{
  "model": "encoder-decoder audio transcriber",
  "dataset": "babble in 24 made-up languages, each with its own sounds, syllables and stress or tones, from a formant synthesiser",
  "train_examples": 39062,
  "gain_aug_db": 10,
  "noise_aug": 0.002,
  "n_mels": 40,
  "hop_length": 160,
  "input": "log_mel",
  "spec_augment": false,
  "win_length": 512,
  "tokenizer": "char",
  "vocab_size": 55,
  "encoder_arch": "conformer",
  "encoder_norm": "rmsnorm",
  "encoder_activation": "swiglu",
  "encoder_mlp_ratio": 2.67,
  "encoder_head_dim": 64,
  "encoder_fused_qkv": false,
  "encoder_qk_norm": false,
  "encoder_inner_norm": false,
  "encoder_moe": "soft",
  "encoder_num_experts": 8,
  "encoder_moe_every": 2,
  "encoder_expert_mlp_ratio": 1,
  "encoder_slots_per_expert": 1,
  "encoder_shared_expert": true,
  "encoder_subsampling": 4,
  "encoder_layers": 12,
  "encoder_width": 128,
  "encoder_positions": "rope",
  "encoder_kernel_size": 31,
  "fusion": "prefix",
  "decoder_width": 256,
  "decoder_layers": 6,
  "decoder_norm": "rmsnorm",
  "decoder_norm_position": "pre",
  "decoder_activation": "gelu",
  "decoder_mlp_ratio": 4,
  "decoder_head_dim": 32,
  "decoder_fused_qkv": true,
  "decoder_bias": "none",
  "decoder_qk_norm": false,
  "decoder_parallel_block": false,
  "decoder_inner_norm": false,
  "decoder_drop_path": 0.1,
  "decoder_positions": "sincos",
  "decoder_prefix_bidirectional": true,
  "decoder_connector": "linear",
  "decoder_tie_embeddings": false,
  "residual_init": "none",
  "optimizer": "adamw",
  "learning_rate": 0.0011,
  "beta1": 0.9,
  "beta2": 0.98,
  "eps": 1e-08,
  "max_grad_norm": 3.0,
  "cautious_weight_decay": true,
  "ema_decay": 0.99,
  "max_steps": 6600,
  "batch_size": 192,
  "epochs": 32.4,
  "lr_schedule": "wsd_sqrt",
  "decay_fraction": 0.2,
  "final_lr_fraction": 0.05,
  "warmup_steps": 660,
  "weight_decay": 0.3
}
Rows from block 5 of the audio encoder of a small encoder-decoder audio transcriber, named by matrix and row number. Rows with one number belong to one neuron. Each number is 128 + 32 x the weight over its row's rms, rounded and kept within 0 to 255. All counts start at 0. Numbers have three digits each.
Before each neuron's rows are labels from the 100 clips, of 14976, where the neuron reaches its largest size: "peak on" is the class under the peak. Only what is clearly more common there than usual is listed. The data: babble in 24 made-up languages, each with its own sounds, syllables and stress or tones, from a formant synthesiser. In brackets: how many of the 100.
# gate: first MLP gate (encoder.blocks.5.ff1.gate.weight, 336x128), inputs 0-127
# fc1: first MLP up (encoder.blocks.5.ff1.fc1.weight, 336x128), inputs 0-127
# fc2: first MLP down (encoder.blocks.5.ff1.fc2.weight, 128x336, transposed), outputs 0-127

peak on: /k/ (80)
gate.16:122097072136080132102162135093102121072188132094097111066173167095102091158126126111119118131155091147152107137138117184114133212146115069127180090102100147144120084101091149100185120098090064139110061116120105151079116117153114104163143157139136127092122134108123110190091166130180068148088112113111126116138146167140160124136134083140133085153074150103145092076161084139201102112064
fc1.16:083139107153125095147144127185099164147129111177151115110051131177130144175146118191107175116107185098128098125094145125184128166135093129183142103099089095170116142118196113109136151129109168096148176179191107088131118168132187169068137084074072128137133068105133161124109116175074065144052135102174112146135155135168103132125132105114127158145127095100128105137094155090083145110115
fc2.16:066162112116140146123117133149074112112112110153195182138099128116102152127122135159112161132151135177121141145163091124183125107148204122141116150050138150130135099158084128162118085121162133132169140091126124159116171137065164168115141108135151095117185105165155166130176135051075163137124201167110064120149097123166103146139175155139098128076117166142083195149162125103052136175147

peak on: /k/ (82)
gate.313:166139086103144109142123107130081130170167144125102071094069206092093127157143163091151169114099101113155089155112155133135178124135116118162134085114137113124098095131148181054128112141100102127120106122189139091102078097131115107094100107155161081120104183119100100111126138124135137125146124078122116103160252154172100146145075085140148129136080100081188131048140116143138140086085
fc1.313:089068151084138104193076109130187085142177090103099129126144062127148146110132105183134112102122164136127128123076123119177117141186166167157143097156188141093135131122044139134136166115128101142155153108121156222172164145093091084132128151141178151133159219102142096124130057116100086114172112123057120113106143136125123136152134122151141071117126118140160107107133164179123140168142
fc2.313:138203134145181144146136173143144151145112123151232131142097144134145079153146121107124158175118156130130134112137131113155132118110155103211148083103187135157140103157126123130119050129122166094141119119117176071159167156114133144081117115142109086076179059128145166089178110111108088149151121218150033163098116111135129166143155118174139106153093112131110125099119088183129111156149

peak on: silence (100)
gate.58:113139095165118164117151101172104159145121182140159076138075126135182107157124115135128163134149099123088210135050095095078055087144147186141112166150176119143114115125104147118097150066131142111135050138192150113084122122140123079082139084102083125168111046125128128114149160096106158173150172147140132163105097109116135169128152116127107132204115104122101182111093148146152139086166
fc1.58:098112082107126150114090132107115129138121062083148111060083135157110096126155071117096152083118132086136122148120146079142124129139112132134166126096120086095096115082174119115170074113110126160116154113099139184186131150139124096120136180110156094090134169132157098096076171208111114117087135105125146201127140163128211135096189095124107208208128172169153100112129125149121098076125
fc2.58:091168122129104095130076100155078140121124146175137153137074150130138143103099135134105148073066130149141143122115141157117080092145128152142094155043124121089118116102112141112132071127146072099138117146075084095124175143069162112105117111099132155148086141188187130195128041133131138111097104019130126117112118136102168095085171091084132152158169159121110113134089114101174091121071

peak on: /e/ (74)
gate.15:129080128101086165136157092118117120180181151109080157082120121121091106116164116128186130106177083136204121099128114185120162144154102064145105100146081156104184113130120133131137096157135113165132071129139066166143089118166116130111144072121139078109167148119123093168150142135148046088113128114070152085170119137105188115131170067110101096123099155093166122092137103148170055093097
fc1.15:163127147110108130147156181117173121121117138049123162162144116131085134100147100110180171155138154101126080103158177198132156136146167116121161113164150150136162099137079148179084133121061141187174101105120190097157066156133063128194183129112170123113127129088139138177127199087098093106166111128130136079117163144153125085123168111082065119107165183089153137132147122150155123154123
fc2.15:124107122113093149123133108081099159158184155107000117113127121121065123119138071097089127085108111146136150075110151129109117117144128183095137125125120120173109200094180096111136176121170108090049141097125122120112090159151126085151094097122108136142114172092139140111116097175125086093108121097177173158105117169114103123108080097143079129164158101137164118119095154097115111078069

peak on: /ɔ̃/ (100)
gate.310:154111104128132147132196092084126158123196119103068129111113199093090112150126101095094080099156086157131132161121150174069122180118105095123151113083137114135104075086118175077152162124096083153113064149130118128082143116139080108150129109144127143126107126152122115136156156145167101126072112134038147156126208111131147134127098088131148111147068142095142128045151132158178093071085
fc1.310:131081123121110136096094150115147112109095113105068145107162107095103168110144137090163088160127178193177145103133100123080119133126167097082148136117138143108157113135096123074131216085141136171150124116119117137164126093173090053175149158149132136141153129067119140149073164072231176101151090126120148097138151105116180151136118125105120132039144167135140143084185079144170121128138
fc2.310:145056165185146136139095128115142141141132185129009090121165136127138109100153116085108098098120124100171125164135149129100123126151058130129139106184125116158142150076128139101132215095160106111098124170128110128112154104187122076115103134105133160148093138088123105133049105189141095125196085089112188140151138124136139119138111081152121135151153107125155119054111130073201118119128

peak on: /k/ (29)
gate.315:130129134169144141113170103130135139181097158151160033121087138100103141123103090160132126159153128142164104137149189106054174098148095094115187122066124161082120115177158105111080152129143116071131134101111190123121122167140131167106155191173166078134128063117128093210217131171114113158129130123113101084128129098143155133135134136089097125146145098049125150119186146149140130136114
fc1.315:150056117166117099112157152120105161134185181096149154158098140164137130145138121136130184132113082119062129125153110138112125110159114076159057151150129128126160136155157109125091108163109095188165111097103093140138134146131160121126115099119136142125132203139077091116106073132130066118127167197121153188166069157147154148128141206162119086174120133101062086047133118117069103113174
fc2.315:155109150128160133124161148140132177133124112115138117152160148099176091130143157175082022084203189144186111161151121117097145122162079147109069121195124126137124133112109154105109160114127056121106114117117120116146216154117188108118187136145104112191172125101153169111101132105145148137201103114102128158126108126135121134161119084105236116115136129099112153155169129120149075137135

peak on: /ç/ (54); /e/ (30)
gate.178:149096112141102168113164099069142128105166133121059147065167145103074133131189142111102103115169069203129141145127139145111148166146126086111158095124097151116121070090115152128162129119143082117143080145182127158133093108124085134169149139159138166097153124098091055177125181163189126136090087128087099120121164135134196131167111084145112131124088157112175127067140052166161127100094
fc1.178:063125070186150181157115157132099143121147139170168104128152140160088067105152102139108153079136177134060108111139134134146084143058124063159140138164119157127095130118117111136164146099122153121151173140099173134130111135144114062080167107124107225127087192048089138153169103142158114139082105136125179122108136176105116146149098088123093132097146120138133106184149150156178077096128
fc2.178:160059174080190133127123169132146090108135125082176172152163154101098160141137087134107136159143097145154116145196149111109102150152143100147132110133098107077101115121100090127082137096069081126145150125159141167128093150090155158088059156119092101089152090132114104118113140140108109146165117152156109135116060158221115144090160115175078137069094155139047117137157118157130152193076

peak on: /ç/ (33)
gate.105:071106132118156151174092109150172213101114145162106097160116118120129117182100166155146216184118087116134073143099137091130084149118129119064154068123131101103137140156147105115161179139087157147101141103136075131106109109162049141183095155139153133092160130154058119172168113144156114155104119104119117143091086146098125132142110144101130124133152162111031100095168135175183117140099
fc1.105:103100166145114138125140172107105186162067127191074135156151086146153163191120129131151154097062081118104113132105113151075101098131165088189120150152163056145136087123111141107113149166166144135040174180154188143104137097156155078085123146109113142136124117093128141173132169204113128121150146119103130121183135058133151090095137169139178180126122134179137142173127157129146156129128
fc2.105:075104149170115114125167190069132083130104109077146068121071095113099161131120122109097141145199150046203132098121107179179079119159186142135021114086124105129128110098095090083106109145143124108205178109119144097155098091106109121100133161122138153141060133089120099138145138122140104143138159149134063135132112113098126110124158090154119097144097141077173103120131124126154126111108

peak on: /eɪ/ (25)
gate.137:083122127088095130131147133120104166209174155163142090127098062122110142159147092176136100166156147160107081122152141121159155105100185134103121169177129107078152115108088088104144104079189110130165094127149096110140090149126109119166079163112152166095131093137089155112086139120199137132136122129088135170150117089097138138156134165100079148089071211203173119122142213104123147129113
fc1.137:155122060142114148131154140093168130057120109113123121126116095145101127101128132089124100131113144137117174121159113153155073161215139140133146141175128061115159158123189158128141188172135109103162185100066110086119135122141165117077169147184088155100178105114125134078116172166199208119117128175143093173114148108122097116128149111107161160145159097115100086187140080083119142181147
fc2.137:136098129093113054164115138154167121085106095116138161133180094176162132081149139147102068058136103111109133121152147110154120119122076169094141123255138075113104086116129124143159129126116098103155167139139133181141133131182149110143147154110128076111070128092149062116077133162144148132255134119122109139166135110120125138142144106156149189121102135117120108128144119128182142119106

peak on: /ɑ̃/ (39)
gate.28:189117191132139184079149090133129131140157193131037096132171168110139100173109142123167155121149154154147180092133098151124146143165173095065177080096155111118115129131090180117186087105149139185168104142087097147062107090123165146162129159142100118111086098140132116119141139162145065127100112190108156119110159213141162117124146114116147118092151144103162087100123074147161130115104
fc1.28:138119113112122139075149180090136080116087224195149081105104140135173106109080226048105112079094142123139106146127136102148118164093071176154121122110125127115131122143123149146116129091074108082110117133146120106168156104139140137139069135165143102174077146147111131120087139134156095154112135105145160211137161113038142166143108161177153118145110136111135106162080127104096089090107
fc2.28:112150135149133110149135088158107159123131091134125203156097102095117146083120095183141088109142111132158138029105103168144146149198139117111146110143075159103144142138087139134078134156127162135139135094123109144106075154150161182135145114115138133143137148135112035145080151128120110061128153116181132051122152172148128075125140154059114098114124108089110123211212156154133191127106

peak on: /p/ (32)
gate.228:141129133088114178141142111126136116131097099130105058150155097111080099151146119151127096181107172087119121169064156135171082131108166195142104110176131139148162100092101108102139092127128167157131087062116043097083134153111122111150116154112129156209115092136226116166191113100118197118137114144082122163190128135079131112133104142112148055157165148165146113145148144144133140104154
fc1.228:113050109136122143098103183121135134135152085174065117136162091100144157075103050164121107125109158149013189121133151130133152093083134148142139045079076085113126161169130109132112073157135120121176178108131149130110135094175049147159147160114108089135143183160100129165132118072137136109092114138157157150117098146127092086174138071137095129159122095104134132128138124099116137145133
fc2.228:097111125129104117060126168112239132100073149140160160085156118142148133129136123106101097144084115144139105134131131171062172158055053125094113144131155120131119122072168149075117157096098111096135223130170155138125079086089180140122121106124102156173056108122159128137083121129120138128130168143071123065119153127116133135150129134090110209114122138130084120133124083129164118083140

peak on: /ɛ/ (87)
gate.142:158147141121087152119105114122218118141115151113094184110121137120115087124153048093158105155134131142132091130099115123087170153082116113079110146128158125083119158093139101087174124107211092107135114139118145129128100169151076054149084117197158122092120132103137116165154129146131080092137090149145144125160148146077204114034138130067141186116117150130120066082154106179136114095109
fc1.142:201148138102121111078116171115139141152148137183138115093104166120152115170056184088111073100150156147150139071108167135112195146160111148091100156103128126170087110123152063157125126125135196112112177153169101109060124131134113061093073126129125126155089128167166152124104139148093134154147100158167156153167183174092122082136160164143108161168111112129114139109075155197110127076158
fc2.142:159166112063112106147145101195165075090118131115181143153139126088162167180093140151172091168123177134092118064136084106124097129211136145163098084144147099076136098130136079125090137185123153109148109146159061147116106136148160151110182142096127102132160099140136096104150173131084147109149165154127084061102133097151132105179174176170138094113086129132112136138188117180154181137150

peak on: /ɔɪ/ (31)
gate.72:174146055105144100153141144132059147152150133149119154131088101133157141156148205109120123139087108103085116149069116080163131149102175113089084066158156128146086116127118196128185123145109168183129101088109144148162133143147111057116102123171177161102178118056142130143208140116118140086121159143151089133138158175037137133118135134153153126148141164155155123135149092075145125093170
fc1.72:092188030151133168129147123104076233155172143121152144110171172168139179133182155107155180163188104092112143157123107118118180159159181129152165201131133147114166156151150126123180134110123165202086132159150113123141154136156107157115147108112185129123151115135149142078084118136104139103138099136095120122127084101173176155121115150172095089177169134151125105141135117147116136164089
fc2.72:165113113102119127079117128106094239165155129130123170117112134112138164160121128104127127136186103140166132091150155121111206163070151138098173087140110103104120110138157182119121100149081184175173092087121103104123123100129069128125151145115127132054117076193122144148092112101143123178108139128097137133116116157115092117126081142080105178181130201105104092099159095212172121105153

peak on: /ɛ/ (29)
gate.220:090163162095141129163158151131171102117140161135168106140128151129123127107147050151087152169095139135142135107173179093125127131185117176132121152152237124114116102196185114155057127154094161175180114109068095146161171128053153107111148156105056169092109201090177174106122102164128123102125146094156111126099135147163117081121121119127150129143128122110132082153147153084093126134141
fc1.220:172131137090094132168158106128180141122116075132109133080147129148084105108114188103087066110189134128171148145182145143133140176140134103151112149139073177180129116124062201153144099068173169077105135167131117093149082116220126112070144129137119117144188149125084118128132160145080157145135151127150116096137160113158197146200145156139079105156091127121171130092132120131158136122088
fc2.220:120048132169153151108169107130185121166122105131157139095109118161140144148170150093130127135090081166161114168160145125126146179153126151146104100169183122090107095095116090117165139146110125112159164102124134144122155118148076077145143111160063090084087118095127165114133168124163076177176135154170122182146083099127179120170207065142144086172122174077127089114113136191134096146062

peak on: /ɔ̃/ (35)
gate.307:136104142107125115080145132143046173113181105131136125145099111078154143097066145143125106091095088183144143106082134145149128131186067112170129090126125153083145196084134136126182106141096185099182154139111088133100093079146159099146109165115069140162138120113177107121169139106096150104093096073041132106184161137157102065104136124140145102115144144081137150122162109140175114075087
fc1.307:062107090106122135160095142083140073135094133139117153117062135098099168165152109127162130111135175094124037138116091150144154146120170114109124118110132085109151107074131145151140056098168185134098101088101118094172166160064106129101125107057169137091157120119132165077176177168109096136104108140148146110078089115085149101118072121081167121164116149087110122093075165143153142124192
fc2.307:154165167123137091127115175138155099070140171094046104125137142170181134135172146128121117152139139079093129084096177157094227089150058215142116129194140136142127101145133129147171166117150109125137138131128133134131087150170112099133141113097107148142124156086123202125087166129173086130218158155104136127103095118086114137127113083113180121145128169119201110144101139148175137111108

peak on: silence (89)
gate.166:150082147090123131157145087111110148108099125155088181096166131065152098105139152156109098158255092172115130101133134176108091140168089164110110164128121158115109114126110154077093163097084118115140086103123142139086139132192113138181128099141116189130147127134088065146088144068119154094143200176155155119068091103139138148122139155137105123149104155119071135070176132092132121135160
fc1.166:206068119140106126141181158142102114150145140113042104058191120103117142127118113066133082132108118120171098187155175177117160173087100114131204136149097123110123107149121156140198136077087124113066044150135148160083094130142108109164154187153147148111085154125103140107088113127117119154100135093105125131162179131125113141141101149123124096165140184111166135142125130109158054148123
fc2.166:109239121136074124122114110153034174136107099145124135093050139135122143115072111115142159124071103133127116116149145116145099094158193103144093154020106139127132109135141134143134062122107138109085153105146143087152140152067175149138110110119137126162157099194179129132211122151095121098027117151132126147113139129131097130108074121113129124091134104109153110144136147092103122130125

peak on: /ɔɪ/ (36)
gate.48:124103139172131113129122148140098054196097139142202148128080158152164179128098183138138157127093116098122154104135097150176120117073113149155093134141171130146134134184172079158114114176116150126166167163151148144153130231060140159113098168111134097127121129131128138095146051113111161143161099139209076117147141137114111117139095140121143181152172111179118113146101177096116141185183
fc1.48:178113059133162140138129106140137155130150067144108077083186071127125183156054224144157100098170108126139090105124141108140112168165095127103161171104098082119128074177161157108115174109142195102107111135120122091080118136095144153075099130102151108122099156123119113145128157178116137191123142122127084120173134086104137152183079102166161122143094142080099083155113179136106122130079
fc2.48:111095106183180140101142091133156127100136162111126119168106160138133088148142166102141072187150147131112097230135151173151155238101146162132143130196156113125122144162163118151162109116126090098121134147113146072110158122110119104103088112077044096173144137116165138100139108112143070166145079154115215152135147107088094155120120082183130109137095131138137076100135115149135112099095

peak on: silence (100)
gate.43:140116136126125100159128141162078147140135126098125080101147085135146091070124178164069071150128120093105131138070132177164124160168122202100115077104079151085167107134145097131095152155133140117164129155119152155114154154121098092110111133113154143188144115154115090166121177093177175166114184129080205151154150203121142082139146144100096144158134125168113097109084168149072153060184
fc1.43:142105169157119093094111115123107183123098090106094223149174126076129166161148167092111128189133140123122129133085181155167110038140103139094201160127133159156122135065143133165142145136182088110078121175113119097084078105165146154110112171116134144121141095161085117144127173141048152115156104139097167128115163183130119150111152138106136132136080119102104102180079134103174135079094
fc2.43:100141149146149097142098145171160167183164172166079126115142103131083109156137143116132134158089100095150088132143139134074088131117077128129179093177118154146200147162129127116111145125101172163147190121144172102116162131136095101046117163089125132164167136161135073105129115070101124114107107139147192086094117191111171125101105111181120152122159172105069141111147183072086135205094

peak on: /p/ (37)
gate.94:160133156159138095110118148179140117094143120151092106074139156170129113167090123062132130154111115174173105077151097122085172080089120142101155097118054116139125100165104109123105131167187110130146130159127227139159092126152155144108150150119095095150177121095173113081180060113085125122140143098118106233113162180113083151170128108102122125146112140117134077093061109123153165145144
fc1.94:130114078162090114129068109128124094139134116132122109155149145092156127171141163159119160104120133135133122133127086108167192139131155100204113110143156103134098177112179129081042144122082136213092059088140125091111166081165135142143095134149184162096094166112119123179120134099198180134161078070166107138174154134154188179115117148129142156185125137101148120118121101124099194122133
fc2.94:169152147133077098121155102101120123141081135139079019049087069117089157141135130138174162123119120089159132086106126139144104117074108124152095119156132104114110098128204144136128090108051137139124065148126140172162057141150138142155134142103177112137163126076139118154141108131131093115160133129163086105148130117128107212119150131086176098162112152144083171094077109086185113142170

peak on: /p/ (28)
gate.14:118117121081147177065127112123108159136097153149143119149172119145059149124098132196158139071093152091112119135198146112192097142119145142148151192073171094187156108167097127098121111110104125131112092115087081161085117186152139163151083155143090162134140129109143094167106178090136166076163174155152148135128136121177123141089148114101131120129118213171119096088095155081112087072160
fc1.14:133105137118152109130098137119073152176095151154160125157082104190127108083158118161073124113124128116143151109188145142104150158138122138122122115101080097101090116126102110126127072120209159127068068192131081104163129131109166162158127116091163123075109090164153051127020128120164132168093118187115132142103130124114126183126160185134150178148155159108146151083117057152120126147095
fc2.14:151175129127143102149120149135255040107149124115151157156046101142123142140104125094123151112148078133140116154185164122149057121105082111114100124127168118106107120156159137122115078123125103106138180125153145141074160155102183131136144121120113107160077137094141155133114134158070104091152182125138088159119105116119184105101165131130195162152069140171150126088145118133158166096122

peak on: /ç/ (40)
gate.103:116095126195117037141103147132061069091114125123122116150138169124106089145157143159134130083136133171170095112124116141161113113062146126121135103153095152190105117099180095153095123107168120167137151123125170133099164130069083137136122119133159079122045097123180078121019125158115172108154111049130139165117129133110164150097123108137073145136135175117132146088094165131069134134123
fc1.103:134132147086109062168114133091142117081159139111146151156118024112181116083205126151093132123101118117060126134146200172122139082137131097086116119071124195121086125139132119104112146133146198097097129116113142107104060165074119118097157141127121116164130106148109132153092140116170147103069122146134145144089105073137144111048107092166189115089060122141151150090157102145118107123125
fc2.103:139195174143114096115113107093086132169127131135130138104055120134072117091098124097105134145042056166172143150094100127111179140114174130119135134116122128162130129198083167125153057098097143116086153169104154175088193192088152156195091165079143173121087178094122155142140112132123134144109143138127066133151177085129122106128154151110125156146115085085098135126170153117115177115125

peak on: /ɑ̃/ (34); /ɔɪ/ (25)
gate.123:093130141170151141162118161087121080026102102089174100148131138183112107102140129100117092095160108103179095134128123119056217102099138140180136108152110137125162068077130094144098136096167169146096070138123097124094130127106097118139118104125125121107117093105182128144106149110050097070149104134171190149154111078091088096086158079162115111109141097090079158128098157127107155124116
fc1.123:089117155149167192075082141151134135153168133145137148118050094116181129128140144165119063110153026118161127094124137146127105114121099095122156127099137121162144138113153131174118079149083125097103127160123141121119121099178150063160153116122150131093132112229116137106075232128125129100200121108132142160140143070136130159161141162108119133111164203127159109143154151179171119135112
fc2.123:133171111088160089165140089104067068101109117133193132101147109125142138155174105136124116164134143180096134082178132159149208125141143140148091127162084123137177087140131107056147083169095104122149170110094109090149138134093098077120137113117113088103151173100120122106199081127170137135114097117112126139085150094165102155136089089150066120043097154114101122130120043153101070129122

peak on: /ɑ̃/ (88)
gate.269:107119160091152126107152113076107168157102203102126176146138104086099157127165138203139158155137159157127089162142092185085172158114123130131110129155153172120128079069141129085173127119137124123167097175132116146119101119164121157212106127159132127085161134149137103138145191102144107114115107160125127102162153085034137068074112118153076151106082180105154130125165047178130127111111
fc1.269:106104141125139142218090164169194114135094171103090136124133062148113126125111067157107165155176125102165113115170108117135082073171144100110110113173106115113158125143061075080115185146122126156153067132114188095155117201090151144102143158151149164108124142085120097123147152135102142092112117117127124027144101126176073108092160117125059135115158132157126114106180092100133139144117
fc2.269:159117076091157151080147126099093146178095122133073088121165149113168100144140091116120111071152078110098153177158181117120155162074104129145142161190175110158089102106117120098166144109134083067092135121114166066143169092141136100149078133149125136111140153156134164144103099157145114230159126077115150252125121121075125134114111103148158122132125144146143112126086153078113097103129

peak on: /p/ (34)
gate.188:147082140123112143181155119123176196179134119169129094130106128086203096106128183151113129136177183126082119122137079165111159090170094151105130103134141118141107143136132130111116179078077147119130161117143093109091147123168195213088145117110122098098106139067065112190097166140152073134110103141102137064155122111125110108066149117171119095125112105142102172088100142084126139159196
fc1.188:121107161107094141114117153148124048055142142094149134122094072195101108151115113096139082138106147145074116147164170135098172153136130111040171124126137048093163128103104114154183083090125119200142141126084117129207097142090123130192150154151133098150087107154119084108113098133132120076142128165129161122174142123123161131126084133138158120156129177122135150194133148180136196126085
fc2.188:147149140130108157145000092140166093155109128159122115124080097119187127131115143099156154096066089127113137174155146154107127146109145101143129207139141184105112097182115107140121082144172164169130121137090103140108179077129131117102136148161150173050100133158142163173128108135154147168133125140110122088141128136120170128058131128070156115065145098164116168133045167141165085135124

peak on: silence (97)
gate.274:106098098118112120127131158111132109110100141131161076170105133170144151130128148171183086151110113104102167115142122132158126096109115159132128121150132113134165107096179119097189111060079164105170097143120147094154164088117192155067106136103147104156126162196136184159087084092077112228102188128115116152167148151074112150168122136161213174129120107179076111145082161134118129153099
fc1.274:147153124093140124093147129135098072154078113109117130177077109164154142153106137093157072173124158140073124105051145155175155098165115165110161173138191097124183125111114144127035162093103130059123162122106130126092128084105155170187102140091120125186099092149150125079120095123102096200159153162175149129124094113104173111153148116164161117120089112134126179160073168100133117106107
fc2.274:113120137138075130147191120074103074093132166145070113103070126140129120125148133128102115155185170111131119212155191082112138115137090115143080165175159149122110105139102131165148171111116168085135105120122172124177139095146126136181093101143136080093119089140137104163154149110128110188086176177113121193124198152116160218131139127193179172138100083082121126101120113105135116130118

peak on: /e/ (49)
gate.333:193149140136172122080157131097033135151181082117095080099202092125134123054151106085070146114147118118084165124118141109071099123166109106174076154107123074180104176125107147131103082142114118136115130121103170149126055163155126122142192162106111117127133143106155075161099107113103092116139117181157123139163125136107162109050106081101069147092130135097119127110103124173141126130096
fc1.333:171128101120121076122121161151121119125120113149133159106172164138170152101159109164151083176119097122085077133146151123104121083147142156192062156118169139153071150139136200202145210096099084118165098136094126117129143104163137083120117147149118135168159168125055069206083126113187110142102088134079168159087138117104130114116047116091082090116111135160131115140137113117150143142158
fc2.333:103193110132107105128152138127162152180118158168187112118111150152197134148078133109181178167132110127152142085071134132128080113133125109081135161143110111121143140152159143155100090117138133158184109097154115109140111120109186159108116163133105111142072125209201131130163104134111120095072133155183065153113143149126140113064043127123077215058135162100138140138090150103124141128092

peak on: silence (86)
gate.152:129133191253144116129131115178138104124149192116184167167160141105148135146079131131133163176142154076110095099110135089149157118112162164080119093142112129126151108104087111121138133105194140112134098142138208084172104178103128212127131146113126133140116093195148124121109125120083171084159143075172123100111116126083134161176113111107127147133131141188087115099087180170149133142114
fc1.152:091103132133169050150072133137127124134077156121148159147156128111124130100171117152119096163116119169143111129144069061101066148138181110087085121156132158135047109091141123144079162104207164165128138101097154096147155139065114188117114156071133127139087070076135117104150137112073110110146113122093127136094178168146097086092115073124093127140173122143153147138105078115158177164179
fc2.152:097118103111137217126177141157105151102099075146094167143179083137130175140041132124114148218076142122105111102078078126094161088149128078118187120116105087148106124151152131119122114126108137133156125159174127152114179116080119158115160143120147142187129122151181114112158174135138175117118176143154120101115112150108148167082079166166109132115129118161143180100137110117091206210141

peak on: /k/ (72)
gate.93:184069101126098141143167120087139137129169125151107138066154189100086119122146117130107152124163014133142121159139118163098182164140079059085172086081101139144108115124106152064140145126115090131132074143129125182088106119163098123145152143139091138121105148130106079164111167150162049118081136169092158121132151100163152118122092101105097083147086120117163115072167125142155116068084
fc1.93:150138171142136165103072159111146114105106193103095170125147098100094124153116149065151093113154111112153146162197074156143128132122113104095118182128151138077150131138091192054117134133147086218143095122099168165109123049123061059164145175172149129124128134119122100078134169096163151127148157107106089130082145116099145135095105167126149101133092149143097152099162107129154124151047
fc2.93:173057135156109134158138131095112141133139171163040116088166151094127111157142117094115094096107096106155106119069162151089138114098084162139136094220133125142099173101149153119145239094147104101084158146120136110116132121154109087125146142115125127121129147117117070100065121162172077127181098089126204130111112107119121098120109082113157098153131076137163108074161144122189106088106

peak on: /ɔ̃/ (96)
gate.208:122096120116133164105151089112119149082116150089132168100119121076101134154140122137148132109163101126112157193090176148099182181095108113096112141131134167118153049113118129087122149121117081115078071132142122144138094177176070113141135137153123151106153094192137147147124105103166074077115119158068127110136236145122180129147108072100100097143091217151163104112153059169145135116134
fc1.208:141106146103122097217066098173187142109098162069094168145184098115114105089193148190106181115117109122183099084115113105159129128132136141102119172145100105121139152148117088137155136126137155163158108135112183152151113106154184113127202141153133146091153135052150112155196122097133127079165127117096149081088115144162138141120108139071072134133151114128164089125151086130144161210115
fc2.208:154123094137127145115164132060117111202108184147120108076088151157096084177099132131112150146107112119145125192112173076116149121082112135129085112095132149154096072127166183128182107068125091122146181121131150141134159089129111063124059136150138142132138141171075076116105066184165115158130096132084105186144136119123126137104096128172134102165073128156174033112115115166126107121105

peak on: silence (76)
gate.122:114105122097060131169137128076131126148145154113138108116133142121104117124113132168116089126163116155149092139147156116159164148189091066075087077108137000112134123095109100044168127150186125135138147152078086055090156149099131121145140124134083150125171238097147140132131104157124114135090091167150120073145189159122122124143104144109142086113107146129159164128157099150126105128111
fc1.122:172086087114137058118126098161144108118106152109120082131184055086126187175145164152107120141160136158144068158111094122105111060107146138110070117154080151136154134156170103112149105088126158116200121158052126150116123127120146181125170109067077111146129130087136207144129163109187149145164157103160144126128154048141116150187124134178130146128145140130114169083117117145119176167135
fc2.122:133176146226123145175122138129104117102131116123209115106130136101115143090100136053127135094079114098170123109115147154135180155141167159105054167113115192114146192120165125053124070149146078149163113118123094126161106097133130109104077127131125157131118175137157117160128091131139085097129116047150143150166113130109136035089124120104111113121149114139108104151065152085117069120089